A small contrastive audio-text model, trained from scratch.
Model: 6.97M parameters, encoder norm layernorm, encoder activation gelu, encoder patch size [4, 4], encoder depths [2, 5, 2], text encoder norm layernorm.
Rows from block 6 of the audio encoder of a small contrastive audio-text model, named by matrix and row number. Rows with one number belong to one neuron. Each number is 200 + 40 x the weight over its row's rms, rounded and kept within 0 to 999. All counts start at 0.
Before each neuron's rows are labels from the 100 clips, of 14848, where the neuron reaches its highest value: "responds to" is what is common among them; "band" is the frequency band that holds the peak. Only what is clearly more common there than usual is listed. The data: synthesised imitations of 52 everyday sounds, one a clip.
# fc1: MLP up (encoder.blocks.6.mlp.fc1.weight, 384x96), inputs 0-95
# fc2: MLP down (encoder.blocks.6.mlp.fc2.weight, 96x384, transposed), outputs 0-95

responds to: thin (high-pass)
band: 250 to 500 Hz
fc1.195,303,269,152,170,179,224,225,280,223,219,251,187,252,148,191,249,210,266,146,150,146,158,213,160,158,146,177,210,187,253,113,273,195,195,190,188,128,225,184,140,173,206,261,194,265,178,134,144,173,186,178,183,255,251,226,197,205,221,172,195,141,189,225,226,128,279,211,218,145,212,129,176,241,226,155,204,236,248,208,211,173,205,172,230,194,246,191,234,209,170,187,192,203,215,216,176
fc2.195,237,171,242,174,196,178,167,178,236,232,240,237,244,220,124,214,229,277,160,164,176,240,167,159,207,266,169,288,222,164,196,172,148,168,131,166,166,159,200,232,180,216,95,214,207,203,229,237,189,170,287,218,186,191,188,279,202,143,194,201,223,215,214,201,225,183,155,157,204,253,246,181,162,245,233,236,233,226,132,226,174,188,145,240,165,199,256,256,186,130,182,249,241,101,209,192

responds to: mains hum
band: 250 to 500 Hz; 0 to 250 Hz
fc1.208,162,238,171,250,229,197,201,189,252,210,197,209,215,131,156,166,142,181,153,130,196,167,191,127,156,167,201,203,175,256,221,168,180,205,202,231,205,251,115,231,195,190,206,251,192,175,271,154,168,256,162,168,242,194,150,141,152,169,114,243,213,266,190,241,218,255,180,224,244,241,207,196,123,209,248,185,221,198,187,194,202,140,144,187,204,224,128,295,251,150,219,138,185,256,159,183
fc2.208,163,171,128,297,130,122,202,187,169,169,233,217,180,213,227,176,176,238,115,216,236,148,275,291,136,207,185,269,274,227,257,183,172,222,207,214,228,219,182,175,203,268,199,212,176,213,236,193,201,264,184,172,163,221,160,183,295,160,197,229,209,209,221,206,224,186,143,114,174,186,226,218,232,176,199,217,204,178,212,195,246,200,192,206,172,192,116,221,119,274,227,207,185,166,162,175

responds to: mains hum; signals
band: 250 to 500 Hz
fc1.140,177,213,199,169,182,184,157,240,230,261,173,180,164,252,195,240,247,210,148,211,109,241,244,236,210,171,158,195,203,225,210,254,230,232,234,209,145,198,169,170,219,189,217,188,182,213,263,241,184,177,175,223,187,246,265,217,255,146,248,247,182,211,218,200,172,200,196,255,194,209,146,165,222,213,219,304,255,205,180,136,162,210,257,251,207,141,243,65,142,198,166,249,234,217,277,262
fc2.140,252,241,184,162,254,207,127,142,281,272,208,280,214,164,188,214,115,237,211,202,240,224,165,216,256,169,190,178,183,232,218,127,185,199,190,237,133,276,163,254,147,153,199,234,195,162,252,177,190,198,153,228,152,274,257,246,188,201,243,223,152,157,140,169,216,232,220,190,168,117,189,150,185,194,194,192,151,227,180,196,163,170,164,264,238,224,226,185,215,229,200,145,163,228,232,257

responds to: nature
band: 250 to 500 Hz; 500 to 1000 Hz
fc1.290,163,195,239,209,176,194,266,176,209,194,170,138,219,174,189,235,158,178,132,208,140,188,259,115,188,132,176,186,183,218,155,169,180,217,137,166,171,215,217,159,149,203,222,257,127,280,188,196,237,245,209,150,222,186,235,198,189,161,173,246,145,238,152,168,226,234,136,97,182,214,252,243,218,191,136,228,189,253,196,204,185,173,238,192,173,256,225,257,295,271,252,153,191,177,187,204
fc2.290,175,246,192,158,239,192,192,209,196,215,253,145,209,110,249,254,142,245,212,204,176,208,178,207,210,239,217,259,248,198,198,152,233,260,176,201,177,221,303,273,161,141,192,236,147,142,194,251,197,276,144,183,248,137,198,187,223,234,148,223,216,178,222,184,224,237,307,203,83,200,194,142,204,146,110,211,189,149,228,214,181,230,197,210,168,183,195,230,213,237,213,191,197,179,215,217

responds to: nature; water drop
band: 500 to 1000 Hz
fc1.297,172,216,221,151,151,206,242,161,240,196,198,188,157,163,161,178,215,176,244,196,182,224,175,330,195,232,213,204,206,256,189,193,154,279,226,197,150,243,225,184,234,154,198,152,202,188,180,229,192,171,245,264,104,203,168,156,230,197,179,293,203,191,181,134,238,206,246,220,184,178,217,185,188,275,128,132,293,258,238,220,200,209,214,230,166,240,209,184,155,123,188,164,203,275,239,213
fc2.297,207,210,216,151,224,186,196,220,125,254,239,136,233,239,189,231,143,241,141,245,234,185,167,188,236,213,150,210,269,276,162,214,283,140,228,276,194,222,161,254,200,242,180,253,258,173,208,167,227,131,270,191,174,135,202,166,138,213,195,189,103,256,206,204,147,249,209,164,154,207,167,202,231,136,206,196,223,179,242,220,197,250,214,278,177,170,245,189,224,245,179,214,148,189,196,218

responds to: mains hum
band: 0 to 250 Hz
fc1.18,164,156,216,223,203,261,193,222,161,201,241,221,183,294,188,187,222,208,202,261,197,138,219,155,165,207,144,202,106,183,196,244,202,200,162,228,249,248,205,185,191,174,183,156,213,178,163,240,206,164,205,234,276,199,216,262,148,173,188,153,240,169,217,195,150,146,205,238,235,152,192,240,233,285,233,237,153,160,277,271,224,218,168,193,296,186,242,154,229,187,127,218,223,135,141,259
fc2.18,198,186,208,238,221,224,127,212,184,216,217,168,219,213,196,136,190,249,246,166,259,157,144,229,227,261,141,184,253,183,222,196,296,215,216,117,132,247,174,260,169,194,188,169,156,177,280,236,226,193,193,195,213,250,167,143,171,302,246,248,198,141,196,167,230,192,244,222,132,241,157,157,181,167,76,234,191,176,152,179,204,194,202,174,151,219,221,238,237,210,214,200,207,228,212,235

responds to: thin (high-pass); white noise
band: 0 to 250 Hz
fc1.193,279,213,134,115,110,139,182,249,210,247,195,145,262,189,220,194,196,163,179,187,208,209,150,195,188,235,149,202,190,196,191,192,266,191,248,152,200,237,262,176,243,236,290,207,252,233,168,263,213,230,217,166,307,222,192,157,198,180,170,212,269,218,153,169,213,212,192,201,172,255,217,153,199,180,124,195,171,198,122,257,142,144,215,188,229,204,189,248,239,251,219,163,221,161,220,202
fc2.193,231,256,204,251,212,229,213,210,231,217,277,212,176,191,194,200,210,201,115,203,179,100,263,137,220,288,150,212,157,221,212,199,151,189,240,216,185,272,223,191,166,212,233,133,256,140,190,130,194,140,161,209,224,215,196,158,241,221,201,161,129,203,144,212,226,220,193,243,247,233,129,141,249,188,154,134,154,230,209,263,258,227,204,237,215,225,258,194,215,237,175,220,152,200,162,142

responds to: people; chatter; speech
band: 250 to 500 Hz
fc1.222,248,146,217,272,171,191,220,168,205,200,173,259,197,240,164,123,126,191,242,195,240,231,216,126,181,240,111,213,168,130,193,152,181,240,177,103,249,226,170,235,226,217,195,225,162,236,198,162,255,203,245,258,220,202,240,187,163,208,204,105,221,147,179,137,186,188,181,208,206,220,239,198,237,203,212,174,223,227,268,157,167,218,165,222,208,282,223,223,225,262,264,253,252,263,197,182
fc2.222,235,226,211,161,119,188,185,138,180,264,232,166,214,229,183,250,249,107,201,204,165,132,136,285,220,194,213,165,233,203,203,181,169,177,224,165,217,239,306,155,186,158,182,169,224,183,208,275,209,216,234,168,133,244,120,231,229,198,217,320,159,223,164,222,230,212,162,140,180,103,245,206,183,208,191,244,191,181,246,234,245,188,170,226,197,211,212,170,209,177,188,179,219,220,195,249

responds to: thin (high-pass)
band: 250 to 500 Hz
fc1.231,241,155,180,264,145,170,139,234,184,235,276,212,198,189,186,255,169,246,208,180,195,259,201,211,147,164,163,141,160,194,165,191,211,180,171,214,206,238,239,226,128,227,181,214,148,164,167,220,205,217,147,148,130,190,251,143,246,253,146,206,178,188,246,114,229,213,158,193,187,176,140,117,237,158,156,224,152,283,249,188,162,134,153,215,216,183,181,205,214,207,265,228,211,248,157,267
fc2.231,234,210,201,172,252,174,165,234,215,199,213,223,180,150,224,113,203,211,131,155,172,225,125,226,71,225,301,180,217,194,100,166,219,263,215,174,235,232,165,193,178,155,221,235,116,208,204,224,211,229,207,173,207,224,249,201,204,215,182,200,131,189,221,198,236,197,227,198,142,222,168,247,215,294,222,258,124,170,198,201,225,256,143,172,241,241,219,232,209,184,155,217,188,218,139,214

responds to: nature; vacuum cleaner
band: 1000 to 2000 Hz
fc1.281,151,157,279,189,176,253,191,210,264,219,240,216,151,196,170,180,145,143,221,278,279,205,228,265,196,204,278,279,186,205,110,116,226,178,280,222,202,243,201,249,199,167,293,200,202,211,199,149,160,179,171,194,162,172,184,213,216,258,207,191,198,175,159,203,238,181,240,136,213,186,236,195,245,186,176,158,182,227,135,241,261,195,218,179,189,159,188,262,155,184,235,180,214,137,205,246
fc2.281,139,221,181,136,192,138,190,172,168,225,246,173,179,233,173,153,167,278,183,152,204,292,277,150,253,188,150,215,194,218,235,173,244,142,270,289,209,243,283,190,180,119,156,197,139,219,167,203,207,158,191,137,160,212,275,235,168,175,196,204,143,138,218,222,189,199,197,175,172,179,203,237,214,220,172,245,250,218,227,169,217,186,178,257,254,194,259,196,222,147,180,241,193,247,205,245

responds to: thin (high-pass); pink noise; group: nature
band: 250 to 500 Hz; 500 to 1000 Hz
fc1.228,150,193,204,211,180,186,277,238,236,242,200,270,216,240,224,160,201,201,321,267,198,236,250,256,172,231,168,234,209,223,186,176,218,150,199,215,273,120,200,94,172,122,239,169,210,193,215,157,193,247,177,175,253,117,248,150,258,168,219,189,196,140,217,211,185,195,243,220,185,217,200,154,217,244,243,214,224,168,226,239,123,166,202,182,256,188,199,224,155,238,205,186,198,246,266,229
fc2.228,175,250,244,202,228,169,227,186,270,161,176,161,235,195,172,193,219,213,247,219,238,113,197,272,262,231,215,187,222,159,120,214,157,227,229,217,195,200,131,158,193,187,243,210,170,151,190,176,214,250,239,229,175,208,284,222,250,168,207,135,186,172,142,221,250,183,210,227,143,168,212,184,193,222,151,192,199,169,237,176,222,271,200,221,263,149,163,184,79,162,175,146,243,307,177,197

responds to: people; speech
band: 500 to 1000 Hz
fc1.43,167,121,160,221,194,200,220,257,178,141,176,185,186,219,190,163,190,245,248,127,287,204,206,195,279,224,227,189,237,200,165,238,235,223,218,264,178,212,214,179,206,189,137,177,175,199,115,242,251,176,126,190,181,207,254,132,185,175,187,203,217,205,196,283,157,177,161,221,244,209,215,139,182,203,225,227,212,210,237,196,196,94,155,203,191,158,229,187,159,217,209,208,128,268,259,314
fc2.43,189,225,217,183,202,198,221,162,224,244,173,259,143,172,191,248,177,191,211,178,189,233,169,236,171,128,137,164,180,216,174,196,249,224,206,178,253,184,294,223,147,313,209,169,256,210,180,203,251,208,156,177,100,144,201,216,222,147,188,228,172,193,181,199,233,224,321,109,156,212,252,116,193,136,216,148,244,263,193,196,209,141,226,247,199,202,199,209,207,188,233,162,206,202,220,181

responds to: machines and effects; rumble; clipping; text has "clipped"
band: 250 to 500 Hz
fc1.191,177,146,196,226,152,220,185,282,210,203,199,212,221,217,218,237,231,211,232,190,196,292,228,209,226,256,195,267,182,235,219,170,180,149,188,231,263,212,200,204,189,127,230,216,187,154,226,189,265,122,183,268,153,88,239,165,228,147,192,180,254,236,167,212,216,271,320,172,134,198,177,186,248,174,165,152,196,189,224,152,265,233,233,217,190,171,183,222,177,148,189,177,267,161,219,189
fc2.191,182,183,246,121,187,152,181,202,128,170,133,235,187,195,198,204,124,218,255,214,182,177,149,224,249,209,198,158,224,253,192,182,217,149,176,216,148,257,204,218,208,257,172,229,163,177,189,154,168,181,188,238,249,233,207,187,235,203,255,191,174,197,222,251,225,177,161,192,260,134,216,262,215,242,301,131,173,162,225,217,176,201,132,249,227,186,157,239,251,344,193,213,199,149,173,225

responds to: thin (high-pass)
band: 0 to 250 Hz
fc1.10,228,224,211,194,198,135,198,165,228,165,213,140,247,190,182,137,199,206,161,194,219,241,247,244,157,196,236,163,131,230,250,116,160,162,179,110,276,176,159,207,223,236,217,206,185,154,212,211,251,243,251,166,159,175,211,190,197,231,131,128,218,262,236,216,255,215,235,214,243,178,172,200,169,193,211,223,266,258,225,191,149,160,95,129,246,203,237,169,207,148,172,201,212,152,121,205
fc2.10,136,187,149,219,253,161,204,232,173,212,174,241,244,200,137,269,184,184,199,180,284,113,131,144,185,246,219,205,219,271,232,146,218,214,207,192,163,227,181,168,196,186,236,215,188,179,260,247,207,260,176,222,170,198,148,145,206,204,228,179,231,199,270,256,163,260,121,162,187,235,260,230,194,167,178,247,173,233,261,174,192,227,140,175,253,227,154,159,251,165,129,154,188,172,228,264

responds to: machines and effects; white noise
band: 2000 to 4000 Hz
fc1.61,201,151,190,273,204,279,179,232,227,138,183,217,274,148,151,269,183,168,221,218,199,228,228,204,136,167,167,232,139,235,236,213,137,216,180,155,230,206,194,170,241,239,242,267,187,244,165,201,215,233,221,117,139,177,173,227,206,118,144,166,258,194,190,141,260,166,162,225,182,261,214,178,259,170,165,205,252,218,240,188,191,185,227,226,182,242,180,212,259,176,209,267,264,238,172,127
fc2.61,221,191,148,193,183,222,170,184,153,189,225,284,155,201,172,211,201,178,221,171,204,138,145,245,196,260,98,208,168,267,199,177,162,233,256,263,228,229,186,159,177,182,235,236,250,132,208,223,291,137,211,248,178,134,137,198,165,225,234,219,159,168,208,165,253,211,191,189,204,242,263,200,165,115,193,210,268,220,243,177,279,239,214,224,163,199,209,132,167,213,246,151,236,154,187,181

responds to: household; doorbell; music
band: 500 to 1000 Hz; 250 to 500 Hz
fc1.373,187,248,220,258,184,228,175,273,222,192,166,156,201,261,248,133,132,237,156,191,143,223,151,198,166,193,190,205,150,209,201,217,154,248,184,234,224,115,209,176,217,209,156,214,96,128,220,188,255,179,222,214,206,219,258,164,207,152,295,190,215,169,127,189,215,195,188,222,222,174,195,182,175,246,188,144,180,233,253,278,170,232,241,231,284,191,222,193,178,194,153,238,292,163,170,167
fc2.373,227,171,225,135,240,201,253,172,183,257,199,242,217,162,244,191,158,237,170,192,216,186,190,202,185,154,174,205,245,178,148,144,227,227,165,188,208,246,219,203,236,242,174,130,179,128,209,172,157,245,173,191,243,265,155,196,244,181,252,241,262,206,207,115,239,259,199,193,203,169,205,231,225,206,125,181,282,207,144,97,200,165,174,224,246,226,158,180,172,234,236,264,91,241,247,234

responds to: nature; rumble; thunder
band: 250 to 500 Hz
fc1.355,228,144,257,141,184,212,211,217,188,233,197,165,252,217,259,167,206,212,142,166,236,137,184,214,226,144,227,221,260,210,253,252,249,203,181,228,139,160,170,216,282,252,209,241,145,181,215,204,200,211,140,221,198,196,192,188,190,160,195,240,156,100,241,246,235,214,112,231,159,158,274,241,217,109,239,273,223,273,183,205,237,204,216,177,275,193,169,192,168,212,161,210,227,189,195,136
fc2.355,278,240,117,209,153,186,203,239,227,203,198,165,198,178,186,242,230,190,183,192,265,159,194,175,176,186,243,273,218,230,186,176,134,126,183,228,210,154,228,218,145,173,209,190,217,210,171,221,188,238,183,145,119,157,102,201,199,170,162,219,208,243,284,223,219,227,92,239,219,236,192,249,230,172,238,157,241,225,172,151,126,168,239,203,266,162,200,187,248,217,271,150,254,205,192,155

responds to: household; creak; whistle
band: 2000 to 4000 Hz
fc1.101,228,182,169,282,221,113,160,206,221,239,122,165,170,160,191,209,184,215,228,236,163,263,184,217,101,208,223,189,216,258,274,241,187,167,236,169,211,211,243,248,131,230,213,135,227,167,246,195,191,233,220,175,196,146,229,238,156,200,244,231,120,218,196,141,184,171,161,208,240,241,169,199,204,143,245,162,197,216,144,234,258,195,237,115,248,207,234,191,175,134,189,159,278,157,191,216
fc2.101,254,186,150,184,220,211,153,219,127,268,167,206,180,125,180,227,233,152,173,194,182,222,217,247,235,267,249,178,213,157,195,277,188,124,222,173,206,259,207,227,164,284,177,256,211,172,263,164,182,156,155,214,245,202,197,224,245,255,177,266,222,145,199,174,126,187,284,219,189,253,162,195,233,146,227,235,198,156,128,235,197,253,189,116,202,184,184,201,149,148,187,219,152,196,180,228

responds to: people
band: 1000 to 2000 Hz
fc1.181,197,224,251,233,143,195,155,175,165,176,175,285,160,245,197,138,250,218,196,205,270,200,182,104,232,195,236,136,238,239,214,212,129,188,273,181,183,213,152,203,218,198,250,243,159,211,143,282,224,178,195,158,266,159,203,226,255,251,202,171,225,152,186,175,231,196,185,225,231,201,156,190,190,206,188,267,187,128,217,244,260,220,275,233,137,150,182,226,156,176,175,185,120,133,200,209
fc2.181,221,229,231,192,185,160,241,137,242,216,289,197,226,201,186,313,215,198,233,124,187,201,194,180,312,220,239,194,201,185,291,140,209,181,241,239,169,289,229,227,168,154,180,173,185,191,187,251,174,154,272,139,176,231,148,204,260,280,223,161,228,128,109,197,155,164,220,199,162,181,183,173,199,199,174,252,198,185,167,196,221,244,264,185,208,167,195,211,207,194,190,246,188,191,177,194

responds to: machines and effects; explosion; whoosh
band: 0 to 250 Hz
fc1.289,223,243,198,216,175,229,208,176,191,183,169,219,195,179,289,244,224,168,221,152,252,118,152,184,171,171,150,210,179,170,139,167,187,160,242,200,184,283,147,236,238,153,213,170,199,143,154,222,198,238,186,135,161,199,129,223,196,248,248,169,200,153,208,171,140,148,166,151,236,255,216,185,261,174,253,145,219,170,113,271,160,169,230,135,220,229,215,232,173,145,226,150,158,250,242,227
fc2.289,271,213,256,193,255,169,155,189,263,135,230,223,214,220,150,280,234,237,177,179,179,209,200,147,131,175,167,228,196,251,172,242,240,181,209,200,170,168,198,134,178,204,197,165,175,295,213,238,152,155,159,228,160,240,201,186,174,200,253,289,215,280,215,213,185,207,199,199,230,171,145,201,261,228,195,190,202,194,253,107,180,203,269,213,182,231,146,185,285,201,237,143,181,172,161,128

responds to: machines and effects; helicopter
band: 500 to 1000 Hz; 1000 to 2000 Hz
fc1.317,147,246,175,136,249,209,166,230,164,161,256,249,189,189,181,211,239,257,198,162,165,103,206,135,199,228,230,246,190,203,158,188,239,214,195,227,148,256,251,242,147,188,177,179,171,220,230,196,226,169,211,209,179,181,278,220,250,214,183,150,212,173,152,54,205,166,191,189,218,224,179,196,226,134,199,307,241,250,187,192,171,178,198,155,238,254,231,177,135,199,203,229,263,141,198,214
fc2.317,196,211,183,228,172,170,208,219,170,181,183,163,151,235,269,218,205,170,210,206,124,252,179,150,238,208,157,182,133,214,236,203,149,174,234,204,184,134,120,123,138,233,178,189,210,165,231,196,195,219,331,228,214,243,204,202,179,170,253,178,225,282,173,190,144,207,235,227,263,226,260,185,171,249,138,162,176,166,151,237,228,143,223,264,225,198,190,238,195,255,189,210,271,148,264,175

responds to: machines and effects; sawing
band: 500 to 1000 Hz
fc1.50,184,226,195,237,185,284,239,186,207,201,249,281,163,214,165,238,227,209,200,187,177,179,219,189,213,182,220,239,151,224,244,230,163,283,211,149,199,161,169,232,214,137,260,247,235,193,164,166,213,214,192,111,134,120,126,204,246,168,184,235,144,199,225,238,222,192,216,197,67,250,181,176,163,151,177,263,223,175,257,187,240,222,211,236,188,200,180,189,281,186,258,144,180,231,243,179
fc2.50,180,264,195,241,194,238,215,240,242,160,181,280,180,181,184,136,228,212,248,184,138,170,179,188,144,201,130,254,219,204,209,253,155,307,231,249,185,169,189,205,199,185,239,256,152,175,205,146,251,243,186,149,201,185,151,185,172,132,168,231,194,242,241,192,211,201,228,226,143,178,212,192,166,171,125,208,221,204,258,156,268,210,215,169,164,258,287,164,253,197,104,170,184,138,218,203

responds to: nature; wind
band: 1000 to 2000 Hz
fc1.276,189,143,202,191,252,169,121,307,180,189,204,179,137,274,196,278,294,227,140,183,247,198,122,189,263,222,248,197,230,269,228,245,196,162,250,234,222,206,176,206,198,124,204,240,192,174,209,201,138,205,230,144,246,185,197,196,110,208,221,224,213,203,196,193,125,234,235,165,241,195,188,214,169,138,175,206,191,267,187,220,162,182,167,152,228,174,156,217,182,277,192,145,209,168,202,211
fc2.276,261,215,189,136,179,235,235,185,241,250,183,123,252,224,231,100,248,194,255,196,225,203,244,212,234,174,242,173,230,182,130,176,171,257,226,213,84,181,220,240,260,225,193,198,183,200,199,233,130,267,225,180,168,175,164,233,230,184,255,282,157,227,197,161,224,205,276,186,180,186,163,243,155,261,109,148,181,186,177,221,173,247,208,184,209,151,194,229,210,200,159,159,205,139,191,216

responds to: mains hum
band: 500 to 1000 Hz; 250 to 500 Hz
fc1.240,213,133,158,181,262,203,184,178,200,243,161,183,135,214,158,141,150,208,173,223,184,229,245,139,153,179,160,229,138,153,258,272,176,245,184,191,167,179,146,252,225,279,177,192,155,203,165,143,223,230,170,210,222,164,261,198,248,167,165,217,188,126,223,269,148,168,183,219,289,109,254,237,237,233,222,198,213,200,197,179,188,220,162,145,239,196,227,251,152,240,232,213,270,238,229,218
fc2.240,214,188,204,207,210,203,239,250,213,237,207,205,165,220,233,203,159,250,231,188,210,165,140,238,192,164,159,161,220,234,205,243,162,245,175,213,185,220,192,262,216,139,208,177,211,176,252,202,184,104,254,219,192,272,204,219,191,148,254,176,166,169,160,239,241,182,240,177,167,112,130,208,69,193,110,206,216,252,236,222,150,142,184,217,248,237,208,281,226,262,223,211,192,248,199,278

responds to: thin (high-pass); electric buzz
band: 0 to 250 Hz; 250 to 500 Hz
fc1.249,220,197,210,284,119,159,171,184,230,278,237,255,183,240,189,217,223,165,162,241,176,175,152,217,238,224,249,134,217,175,168,254,194,200,222,198,162,202,243,219,172,152,141,169,127,181,194,130,250,249,204,137,206,187,191,190,198,211,239,196,178,255,231,169,197,155,183,186,273,260,217,76,246,203,261,195,164,264,184,263,152,220,209,168,176,122,253,212,212,187,241,155,206,224,163,212
fc2.249,99,166,267,251,230,92,163,176,215,247,218,136,272,234,127,135,150,172,208,145,208,222,209,172,228,199,192,204,115,201,222,241,221,226,255,266,200,256,218,186,199,199,234,187,197,165,185,185,191,168,193,212,251,203,221,176,160,249,127,255,300,184,227,222,186,187,267,147,171,129,190,243,224,221,249,230,218,255,182,206,190,211,175,177,221,169,205,190,206,210,209,196,158,193,114,212

responds to: nature; white noise
band: 500 to 1000 Hz
fc1.90,170,124,174,255,203,179,239,136,197,161,202,160,210,238,205,247,237,170,179,179,185,209,130,253,212,259,262,220,264,112,192,207,192,151,164,191,220,247,152,192,183,242,185,185,176,239,201,187,201,152,149,171,215,150,168,254,268,263,240,264,219,235,167,201,238,265,149,192,170,195,173,183,255,207,228,276,179,200,206,149,176,201,193,266,278,215,140,161,209,188,233,148,181,180,236,302
fc2.90,238,224,226,186,230,261,95,219,163,206,133,222,233,231,167,270,238,202,183,237,146,186,184,170,267,214,174,129,174,160,231,154,261,180,219,156,191,224,223,213,202,183,180,126,266,210,226,191,256,175,208,165,176,173,221,202,255,269,175,152,203,232,216,174,283,194,221,212,167,205,96,169,226,141,208,161,183,144,181,183,221,220,204,160,222,107,183,235,240,194,168,130,244,209,195,277

responds to: household
band: 250 to 500 Hz
fc1.293,156,213,180,193,213,207,248,147,255,154,178,240,194,169,117,237,170,221,222,172,132,203,239,218,204,231,193,180,213,150,216,151,212,238,232,148,96,207,198,155,291,162,139,121,225,213,208,309,215,263,229,153,175,290,228,146,224,184,214,206,160,214,166,216,193,233,177,226,198,217,150,239,226,146,153,247,275,219,185,165,184,205,205,223,250,212,234,189,271,193,201,193,250,184,136,205
fc2.293,204,209,248,206,165,195,215,227,208,192,200,179,146,135,247,152,151,183,182,253,217,258,203,132,230,305,202,269,147,149,162,125,213,268,185,209,224,205,179,211,160,203,167,204,191,265,214,258,152,241,296,233,192,206,194,207,183,248,186,124,210,276,190,155,239,207,246,213,203,113,145,233,190,223,182,242,224,218,232,206,157,235,217,129,215,163,184,192,184,155,189,224,115,159,189,258

responds to: mains hum; white noise
band: 500 to 1000 Hz
fc1.322,250,199,117,291,232,164,168,143,166,175,211,186,162,182,132,141,234,212,196,115,202,198,225,178,185,245,163,184,221,260,166,182,174,278,236,202,189,244,167,256,165,198,205,184,238,229,173,309,242,162,252,198,253,175,106,244,219,156,207,178,171,223,174,228,187,242,193,308,200,189,222,172,233,203,219,159,243,150,237,243,262,187,159,221,247,213,166,176,180,200,153,229,229,182,197,167
fc2.322,179,190,200,224,193,197,188,220,184,171,146,167,148,213,162,266,131,220,190,148,180,245,132,245,272,133,287,174,142,153,255,186,285,236,182,137,195,221,157,171,212,168,198,213,191,168,254,180,180,218,165,236,179,281,318,190,140,207,209,170,190,149,194,213,240,299,172,180,206,230,175,177,231,196,248,263,195,226,230,143,210,213,192,235,225,199,238,149,209,185,240,164,191,259,166,210

responds to: mains hum
band: 250 to 500 Hz
fc1.22,190,227,274,269,176,226,187,203,174,195,225,229,289,218,308,129,182,243,150,223,139,170,178,154,143,251,251,206,243,157,192,257,243,185,287,188,187,158,234,165,182,249,244,214,207,161,170,174,154,212,157,173,175,220,192,180,235,230,218,210,259,166,173,159,109,208,160,215,165,199,212,194,227,200,175,169,161,188,136,179,224,128,200,168,222,195,188,243,123,247,235,253,205,275,226,216
fc2.22,199,211,221,208,194,174,173,256,243,195,131,167,241,157,242,230,245,229,242,202,160,173,223,184,203,200,177,251,176,203,156,210,195,148,208,214,170,183,190,196,291,142,152,273,278,221,169,231,271,258,139,225,195,324,180,194,155,159,226,153,242,215,200,235,185,152,204,159,246,203,292,205,207,224,203,251,183,230,204,219,200,156,249,105,199,192,231,231,215,136,142,201,155,195,139,154

responds to: household; ball bouncing
band: 1000 to 2000 Hz
fc1.87,273,245,204,178,193,98,230,215,245,197,210,243,176,117,130,167,135,232,217,234,192,175,220,188,86,222,229,230,182,219,245,249,206,172,197,168,126,242,176,191,200,155,186,160,151,187,149,251,182,173,209,188,215,212,252,282,213,245,186,163,233,199,185,189,226,139,219,218,158,180,142,204,221,185,217,223,266,248,179,174,245,160,176,185,267,277,102,213,157,188,134,207,198,206,200,186
fc2.87,128,219,168,221,230,256,140,162,145,212,174,210,214,214,221,146,229,286,212,175,141,273,228,114,207,159,135,244,179,206,213,183,170,186,216,195,220,237,219,198,202,241,182,214,217,210,191,213,184,218,122,229,248,253,183,119,192,274,155,272,210,192,202,202,254,169,233,240,197,173,169,228,123,232,185,244,221,170,227,160,245,255,198,166,143,257,240,223,175,132,137,229,194,232,290,213